Rows from block 2 of a small image classifier, named by matrix and row number. Rows with one number belong to one neuron. Each number is 500 + 40 x the weight over its row's rms, rounded and kept within 0 to 999. All counts start at 0. Numbers have three digits each. After the name is the row's rms in percent of the matrix's.
After each neuron's rows are labels from the 100 images, of 14976, where the neuron reaches its highest value: "lies over" is the class under the peak. Only what is clearly more common there than usual is listed. The data: rendered made-up planets.
# fc1: MLP up (model.blocks.2.mlp.fc1.weight, 768x256), inputs 74-110
# fc2: MLP down (model.blocks.2.mlp.fc2.weight, 256x768, transposed), outputs 74-110

fc1.118 110:597524504518507446442533498479513531554471519472433463491492496442555508454540585509479468591511497549516437479
fc2.118 084:529498531537513446430388548527530611484496443559543482494490547493505444491491499472542504483555483551507353506
lies over: planet

fc1.233 082:496527471411572523535494568526493517525503477478459555449588554509444498529516417493503502483511493488503477505
fc2.233 083:503518467404483566431543487554526464527449474575507479487513506549483536486446485521521486508475476533525488505
lies over: ring

fc1.117 090:530559514498510552529542527504513546462479480495510460463502548501496470440510540516573478511486567608461497517
fc2.117 101:481451527526487497480453507532544489409523535572426492481525381514443489449493526497444494511491503503587548489
lies over: ring

fc1.246 091:567506499495454471441462465486569438554528508454449520506522571458609502506451519482507540510553504482501572492
fc2.246 083:431455488527436469523519549494460536498438401509455502526481537492482461523418474497578489473466508487538505439
lies over: planet

fc1.550 115:515521425448540540439501529482511538519449481452536538428528544479507505510547508527505506460477487529522488507
fc2.550 114:512584509454497479512463513506551468553484485504464498401484524527451530469522502538524425464527562507503546517
lies over: ring; planet

fc1.503 108:493505561562533558455479489511601551532511531483441465537442466442573495492589466429459477503467422506474423518
fc2.503 103:568483533548472500481486480546471486508474501495420510455474476492515486561533440518504460427496497506513538530
lies over: planet

fc1.225 105:465511471540482447496533523562478622491566526461525486502477506443597519518512390533380470445547506531494485482
fc2.225 087:548500572521478485444452494437537511557439483526546530457464528543495404509509387517500450460524480483499487445
lies over: planet

fc1.368 082:523476525505512441490472516535497581484493518463456502448547522421595480511519481479440498479547521457447367537
fc2.368 060:440477528473477478493466560528595465537468501513543499412460515454543514527498413498534485521529462494502481490
lies over: planet

fc1.508 078:523530563516469469468481497488474487513496550538454531488482445475537465490443529537486464507461503523490582579
fc2.508 056:433520569492456495454512494542519459512497483506464562467402540450538583548510466515466507523526450552465542483
lies over: planet

fc1.347 107:437509518539472559434495516516604482469556484471439485473448434497580423526503539497472491504428500458472462537
fc2.347 132:564519512482412445482495488548513525484467446462456513451476500504420538483471473541495528398454472536509519566
lies over: planet

fc1.738 078:515501530488472516453500517513489554488514567471434563492487424469526513497499502463538488539482505463533486523
fc2.738 049:423481523548522465434495496510514508468551509520475536502450506441528569520534481450539516447505445500514537511
lies over: planet

fc1.687 101:525478517496433556507526497507551533531485513431488452424492465450468519418525507515526499486521510513449426498
fc2.687 077:505504548480428515493460514507481559491487489508489489466457558440516492481490537556474526498558504472509546519
lies over: planet

fc1.577 120:452533457478496483470484480474532507493566492534488519566545549521533472560433446504408526560555573534497401516
fc2.577 106:551497520419470567458469512466528513445437424553553523449435451480562501444554460476588465449466441486520553510
lies over: planet

fc1.755 130:497494557490523528496519473507518532489480519574491546438498530489516380514521534503571512527524480503502537490
fc2.755 147:525482480474472513469531399489530530451506464495464570492450490454554497451528540461502536538411525470505575417
lies over: planet

fc1.344 085:510538473472510496549491539489528530500532507498510484450479536483493495439498470530570478512501549582477473536
fc2.344 094:512452513528474514472431511520541529436520508577413458509478436518435456498454521502511519520515484517555587490
lies over: planet; ring

fc1.487 078:537537537515493516500470487521518483535537546504440494521481514510512485488500558503543552509540491514498488570
fc2.487 046:403483503492470505461467472507540478494565486546477471477447520489536551568488515494493525496482444528535477568
lies over: planet

fc1.446 115:456530484518517494474512538442479464470432482436535482405563526471525504469446436542587546553543488519497436560
fc2.446 141:481497544460456462531426486535465526444432527542483542490508445530499465500517458478495520468585473501509572465
lies over: ring

fc1.372 085:584500520469523504403512486468526517532510513470446465507432478474542520470483532518493449541492564538448572492
fc2.372 066:474490503534532464433494475472569498493512454438490480488436559499485514488468468568532491537486522535528567461
lies over: planet

fc1.101 102:484537517499508461532517537482532468548554526517529472479482523560508526466488486477520477509486513527483491542
fc2.101 103:505466540501479544471447513495548519474501480561457466517502453463441491538404523523476473528500518465539578502
lies over: planet

fc1.713 081:469524490470533480485450505510496516512511578488485470500567467464539511470522547467476483514493520466499458558
fc2.713 046:435508547465449454487487561527536603509549481528486502509513516466523504560544508471459558429512430563546470539
lies over: planet

fc1.216 125:486494470594520466498507565449506547487530422521531481534459520590542491602515505527478485439482541509494529556
fc2.216 120:522568516392458496495474481555506462485480532507497545456498496447504532429457484470576515530530445562493465456
lies over: planet

fc1.552 102:523547469527536536491557513492492517484453479511532440472528555486489486486543580502601502536509541605447511483
fc2.552 105:455495485509461498489490495537534510461539505541467472503497391498485511450521503491449499462423480456546600472
lies over: ring

fc1.488 090:524539503486537534527538527506496524461464463481528471444506542493499476451528540512584498501473573606456483493
fc2.488 111:460448508514484478505445513526538481408525551570428515490526354501458492455492523496452493482502503487589554508
lies over: ring

fc1.52 116:532482515518570497502503428499510543515522539500529451446541515438473495557522463498538516552429504540540532583
fc2.52 155:479519440547472431481512497482460533429484454490510494553489425504500473566504528472527465536562525485485447478
lies over: planet

fc1.73 093:516540476477551544512534523508487510431437465476542480427509551483501478432520510522599505512456555612450484482
fc2.73 116:454458477509477486508457510536528498410520551578442514506497376509473475471495493477480496453521513488563565519
lies over: ring

fc1.47 077:518484496471523504441459543487541492518455530494436489504469441484560415486518554498484463505496519482513476494
fc2.47 050:470476525406531469460486526508558623515546471509478517500417526525522404500553482498510497458541426538505497467
lies over: planet

fc1.435 100:533550450501466527443551491521565487555463484485490476445454492469544572546503494491509446472580462497465431545
fc2.435 114:478553442468458501499558486500554455473382513532510483491470474435485474499476471548513504507563528430499479495
lies over: planet

fc1.177 085:524541484499499533524508540509512522437496496469546499464511514483487455389517500543584434488499569631434452504
fc2.177 078:510485475515456521453452523515538501444547509557469460535457462499490485439471516481537503522463514499526524439
lies over: ring

fc1.704 077:480509517468519519487491493523470483474522535497420464530540495446560486491515538482581487571538522457498450568
fc2.704 048:454508521498482585540529534529499455464556477522427479558474477441513533548521488478485502546520443489513530549
lies over: planet

fc1.306 125:521515562447492516477456452526434559448477495565416486468498495513554523470500444461528503525483535561556568542
fc2.306 103:495464494501532502507476528499597518523491422499531549447494484466494562537482501463485503437510388641506498459
lies over: planet

fc1.165 133:511563506514502505482571467442520534503523462477483497539488510508562477559458428483505556454547497485512511493
fc2.165 116:488504507516481447515436514550495509482540514586478502474465492527489443518469580539487489581453449541519527508
lies over: planet

fc1.676 076:522558514535472508493480531515458546500507525509498477510489458474566479489540549502519561542457581480479465571
fc2.676 045:456499611524486536563494544490466553518536440561519467552427509454502507565547505518473521522447496477475513515
lies over: planet

fc1.60 118:525517477446498511506518502487518523472423459455527454470459507507504454398469464495508514571468504598470459518
fc2.60 106:496500533435434524488506488520482562475473518605485500471467429511491407497498487477486495481552512480438598566
lies over: ring

fc1.640 111:463510488446553528549539533461498492562472479525413435472525576510491576497471452453503467522497469541499466531
fc2.640 144:476476580480465519479392539592536496514497541503465499471519481487528524558469497539492510504509513438523584477
lies over: planet

fc1.460 074:550587475509518565453515549524504536510508501432494486441457467446526502468503576487482503531466517512501514465
fc2.460 058:473465596499503513470495527516494552492438469553527509467445481475502488485461452481479504500524475506497448475
lies over: planet

fc1.462 087:515548495488547537533523531508496539451467473480525475439517540506492474459535524520587494498475566610465481488
fc2.462 108:467441501505477503497438499518529503404525531564428501489505376497454477445494519489473504474509503477578561499
lies over: ring

fc1.31 112:477524440489536577512523546493449487469400441494536490424542594473483494429523531516601493535499507569460508507
fc2.31 111:456498518525490542486489498525520510455543502573436521510481401518522496500525500498480531453519475435524588494
lies over: ring

fc1.276 079:481505539442495488487512535540488588515555535515483517419479506462533504495511563494536454550546531467513506518
fc2.276 068:435536489494452496437523515574494548456478493467497493411502521444508548493513483521516524598489459506504526448
lies over: planet

fc1.54 090:545501502486505485548476488483561566525589537487532522448500505505504480451504440479553512470478504599468498505
fc2.54 089:511503443481464537457492524501526521478498468564488423507443472479522476485474489485560538557440445530494514418
lies over: ring

fc1.317 095:552553495459468533508478483532557510515539477541498463423537522481525589440506501503525489450483498468453455493
fc2.317 062:473500479496444512418509489548537519465447470512444555451492516450506514526493424538528484454501449569561437475
lies over: planet

fc1.0 100:531537435470511575499528505513460499427416457467553524397522566479482536403547518518607506520491541655454485516
fc2.0 100:459479478512495498483471477524523511481497524550454521517473451554496500503491494476491506494532530458548574539
lies over: ring

fc1.294 094:524556506500533539522543526506512528453464482489527466458513552497496469455523551516574496499482561615450487487
fc2.294 103:457462508513475488493453516524538502415517539565436504487518380500450490444504533486442493483478500483585552491
lies over: ring

fc1.130 122:549506553501522501523478504460486508483489503464457547494515545440440450490455450460498574512520475517488515518
fc2.130 146:522536504431443499454500451521511509488504545523609476489482483614430557520495514495561469491481480455492489477
lies over: planet

fc1.238 107:521504540498480544543509540525546542461501489503528492438519563501500445499524529528535455475489501579491506517
fc2.238 118:467460533501467488474463461508546516428536508536446497480505373470496489443484540498463533516483514501620547479
lies over: ring; planet

fc1.470 117:468522519525555493514512526493485512440481499542546505413542522486500440481563517497522524481481534568478508493
fc2.470 117:478483453458410480489482490534496538435499521535503540475442402449561531433492581460464524482496482515531582493
lies over: ring

fc1.93 084:507507494504537538521477517525474495478557529501461453528520449490547493488565549482549495546463517500496457577
fc2.93 055:456462583490527537536508519542474528529601408573514508523462513441529513567566546469523547516495493500502559551
lies over: planet

fc1.709 085:538515546491479559483469521543517541535519424522439503465512461508576500513521514436484476475558471511527512497
fc2.709 075:503507527459414545488483486499509453466391468509537544426498441487499463475451483502478536463477461519574448475
lies over: planet

fc1.415 128:559498495544421454459493506510492542519522523461519467484548482451479533495550438488466481462524471544506469496
fc2.415 118:432549506521570511452582576461491447457463435538567490606498499512513420498472596414533507504521546523505478538
lies over: planet

fc1.204 108:514563428484540495483520436559511537472539464590466469533569466414540477519547450462557500508501555543578565508
fc2.204 131:512455563517478511504546577415516508487467514420493492535417500553484475527416494532511497518485475473411500470
lies over: planet

fc1.395 095:529543511482483534552528526521544514469481493491515480446529536509507452445513494513549459493492529583508515543
fc2.395 093:487458522497459497463477477513541502418507509553462486497521379491471499439446542492451510530474489516579546481
lies over: ring

fc1.304 110:496511472503535494537505549510565522520493529465495512456559512514443460503538483556588502434488485519490503452
fc2.304 107:487511542485488510496495549522539510428476484577451514452498394482501458488469489510517465541450536477550521465
lies over: ring

fc1.128 124:470524430506517551558454492491483470473557495563557416457494573514505538427509553467527521569482506470481493504
fc2.128 133:525503524497479474454514551507473499517479525433463622493539393465536483547464404529541438482462473570512530473
lies over: planet

fc1.77 076:543491494473478487454458512515562561520502533417492462467539535418567526504514530524468481488527517470427369553
fc2.77 058:456439531466437501509505507516559502502513520473545521433473526447548548509507435486495532504518478515474450470
lies over: planet

fc1.140 110:514533537505494497475503515541516487485455510509511513470510459507509488499479449509568552500573514469454549454
fc2.140 131:470543421456486423413459494421564539465459450464564584477477497496473533425440554539487486498442532512500442524
lies over: planet

fc1.301 075:552450476476505541506516533524540568475547505464491532500500498540501470528447587495522460549500494474532549574
fc2.301 094:410486506485485442427517541450491445489468480512494496417475542515539455490529439482473486434449492550505431485
lies over: planet

fc1.496 103:520511582510513504508445437477561595477491542474509447532449497484548487548438544555484518507498494535514503615
fc2.496 109:455478450539449488515472565499536510555475445515515471445478482503520484480519502505512505450474424498537485502
lies over: planet

fc1.126 111:594491525493427558514400544523545436581575549547526458501483511550484513533444542457457552501509486484497516460
fc2.126 142:450496517527562455514491552462461498440401455459469528511469506455508434517484498527483473438460475445583482437
lies over: planet

fc1.24 081:508530451447540527530518553525503540461415470478519486445495534470501492439517499533575479514482538594468461536
fc2.24 118:481448506529493483485444520530524488425508533578414493499522396537433453503474501508490478484567500484543568525
lies over: ring

fc1.124 085:523545487489550548528532542523514567452445500486505464439500522481486464452517506524577473514467555603476467543
fc2.124 099:513445524521483517483418514536534503406532512576428474472468398521445446462477490476488492508559513477538596493
lies over: ring

fc1.361 084:542514471461518557516486460532501554505527467540564465458612555416488492489447556457573565519512491528497587466
fc2.361 088:527520479491437462443455480575571506523477445480510498465517541483435498411467483458601480460479476535496452524
lies over: planet

fc1.218 098:514538434555539548510531519540446480438425515511479481469596515498516438480514479486603462566501582563526499531
fc2.218 086:555450515505486574489530503559539497458510477520543496452471459515554518492505460478505501499556471509407554436
lies over: ring

fc1.146 069:544519495465516526475520507531507579504530530424461496466525512450554462525500561463517475536518472450423493535
fc2.146 059:416497535490451543540536466507533464514525534446496476409452524470569517518490428481492520498486468495459481504
lies over: planet

fc1.26 110:513534483511555587494543557484462467478441453525517485435566574474502483483530571545579511520495516623434514480
fc2.26 093:447511510508456524484465516511530528464539473565428509532529377500500480475535470472480518416501478462558619484
lies over: ring

fc1.180 122:449486451492488495485485560447464501442439494474515465404540529507532503426478465503590514603562546505453499554
fc2.180 103:515453503439418513542442398496487588455454522574495547479520453523537474480498465426514519479554493503530602527
lies over: ring

fc1.437 100:550566514502528568490544536505514528445459471501534453456522531489474454434527541523570482499487543620447496500
fc2.437 091:459473485518469521466480503547543514419526519557433475472467399501480489437525495460460502482468477501537574448
lies over: ring

fc1.270 086:533556499484530553527536523509504551447469481483516470445505537501487468443513529524573484498479562613464483510
fc2.270 104:471440513516488502486444508529536497394521539575418496482507377513446481451492521494460503495512505489579554493
lies over: ring

fc1.197 117:463590544437476569493529474487575511461457534495445450524534490446489516462509513548577531532561546428523520559
fc2.197 120:528458513551474449496507480446494573540528444488595516435471459589485461535477521430458508529476443590459442466
lies over: planet

fc1.131 097:536482508481425511466523472546538486544483515470452506453439471488523539493448522532493403509538397504506461519
fc2.131 109:447547462506455499520541485515518492467464475498489556453455495464538502527507485547501546497550511468507473429
lies over: planet

fc1.245 126:597557496467504576500458499458490503456499498490476470495556530460452505447541482503514532521545570645497449479
fc2.245 102:524488553542461523491512523533492515503491565527528480432467534554545490502535527509513517532564479510474546503
lies over: planet

fc1.588 089:494470508472525424525477580485492510553529535519440569444533491492515455493487460484526488497550499546503472527
fc2.588 085:548461566440482539501508515543578478475518458542439504456496445496429460439448478488458408532462528523580516462
lies over: ring

fc1.659 093:549567488477563575507544542532512548438438478481516468441484562490494485428525508542579485509478554611449479522
fc2.659 102:490447489530502522483456497532538507383531507560443505479469433541455451480514477462502503489547529497528578500
lies over: ring

fc1.181 109:505554516523507532512540537534498511440461516502539500474519550500518453449512538505540482552482564615450507498
fc2.181 095:493503508518447507468493512541521515445468522562506520488538429528457528412492539478425493533447491536521518446
lies over: planet; ring

fc1.495 118:550517528607514497487485522484489455506481521472496534443508533528497515533511515519515534462500525495527580585
fc2.495 123:487600594504517494439529497479534484539463429537492454451470488545490500501529544536512455510476524505538551450
lies over: planet

fc1.452 091:550523494495403499507511474532588518540511486492498489497424473447520529560535496494477447463569458461477454546
fc2.452 127:505538436487451482475514459496555410475388544487449504466460482435492485504459480539521480490509512434521453523
lies over: planet

fc1.274 105:545502487494446553474532484544526475536481462438468494456429459499525529473460519550488442520539402532523445531
fc2.274 097:453542488495480517566534475490510484470477457480492559436443523459559503506480503531482537522537495474543478437
lies over: planet

fc1.303 104:538554517460499497507472455528487561540566492569540558421514481426478550479465477582493451495491529533495537477
fc2.303 083:448549474466481493427455466521568543494499421507488551483498552469493522513495398568526466544479462530478569461
lies over: planet

fc1.300 113:501470529482522462483520432554455462504551483528473466590497515506555552513497522456492541498548517516470572546
fc2.300 118:502476504499517528510492525452500637507441492474491494472522466514564442447508599553487409491394474461536435473
lies over: planet

fc1.426 098:453529510434527522539485496515487530483465569497525500439506502473497458451502467492596498510484569560547490539
fc2.426 077:486502458463408585447554468508532512457457508540529518481445465454557489432480480455531488499431462560511510441
lies over: ring; planet

fc1.568 078:575539503509496483452493504546502494504505490526536527474474412488614472461482588531527490529524517515553543563
fc2.568 051:447547496510463461513471511523433525501516418499516438496467571459541513501486516556463481526504462514458500496
lies over: planet

fc1.490 095:562520528452565517496444460489505530462423494428519486484515518456529474447537501513536481577467448500481581588
fc2.490 103:508454474524529528452542541528469531501453441543489461479502430483535426526535504498567473521504477514622427502
lies over: planet

fc1.241 070:520503526465507508464466476525493497503526515461459509495550497434538506480504567516489483516511512455495451534
fc2.241 050:397478508523489495488490553535513538482566432508473478505559554437503509558551536480461514475494466563509408511
lies over: planet

fc1.155 107:553559485487432485443496518517523561527503504527465498480537440446568536550506492508466545474507498442517574444
fc2.155 103:540523504508510520505508541556552482555497533466546532475500491505446526491424495510554434495384462599472531537
lies over: planet

fc1.307 094:494529440469506554497507484516424523443398466441537538397483553480505564400558505495597492537514553634473440536
fc2.307 086:463476484497508514508481486480514538529498516513483510524491481557510534507501486480477470483543530463553552534
lies over: ring

fc1.273 091:532506497484517523489493521506490487494533570546470497470537455460577525475498552465520492544460529515505458516
fc2.273 047:487487569509478551524498557526500527523547462574531544482480578436481526544543565485524538509477494491500537495
lies over: planet

fc1.263 086:526483503465556541456472443481580499485573545488453415484487517480554567499526489477462502542559553532486393518
fc2.263 065:475472567466500509458494522434524527469535514596560480488459454460487508514509429504456468493514525541511543446
lies over: planet

fc1.324 097:443525490467522512523482451500457506569460492514528476466472522474577484437536515482566549518507575459562476494
fc2.324 084:517518483489496492486480514483525512437480471531514507483520496465567543531489473489513450535544396573522453555
lies over: planet

fc1.476 120:585506515512498543557444540534508485481530535412517489486465518515480478456516480516532478471480506497453526560
fc2.476 134:470504548478460512434495542508489477476450454516478422521516451545525460571472461564576478503506454525509548483
lies over: planet; ring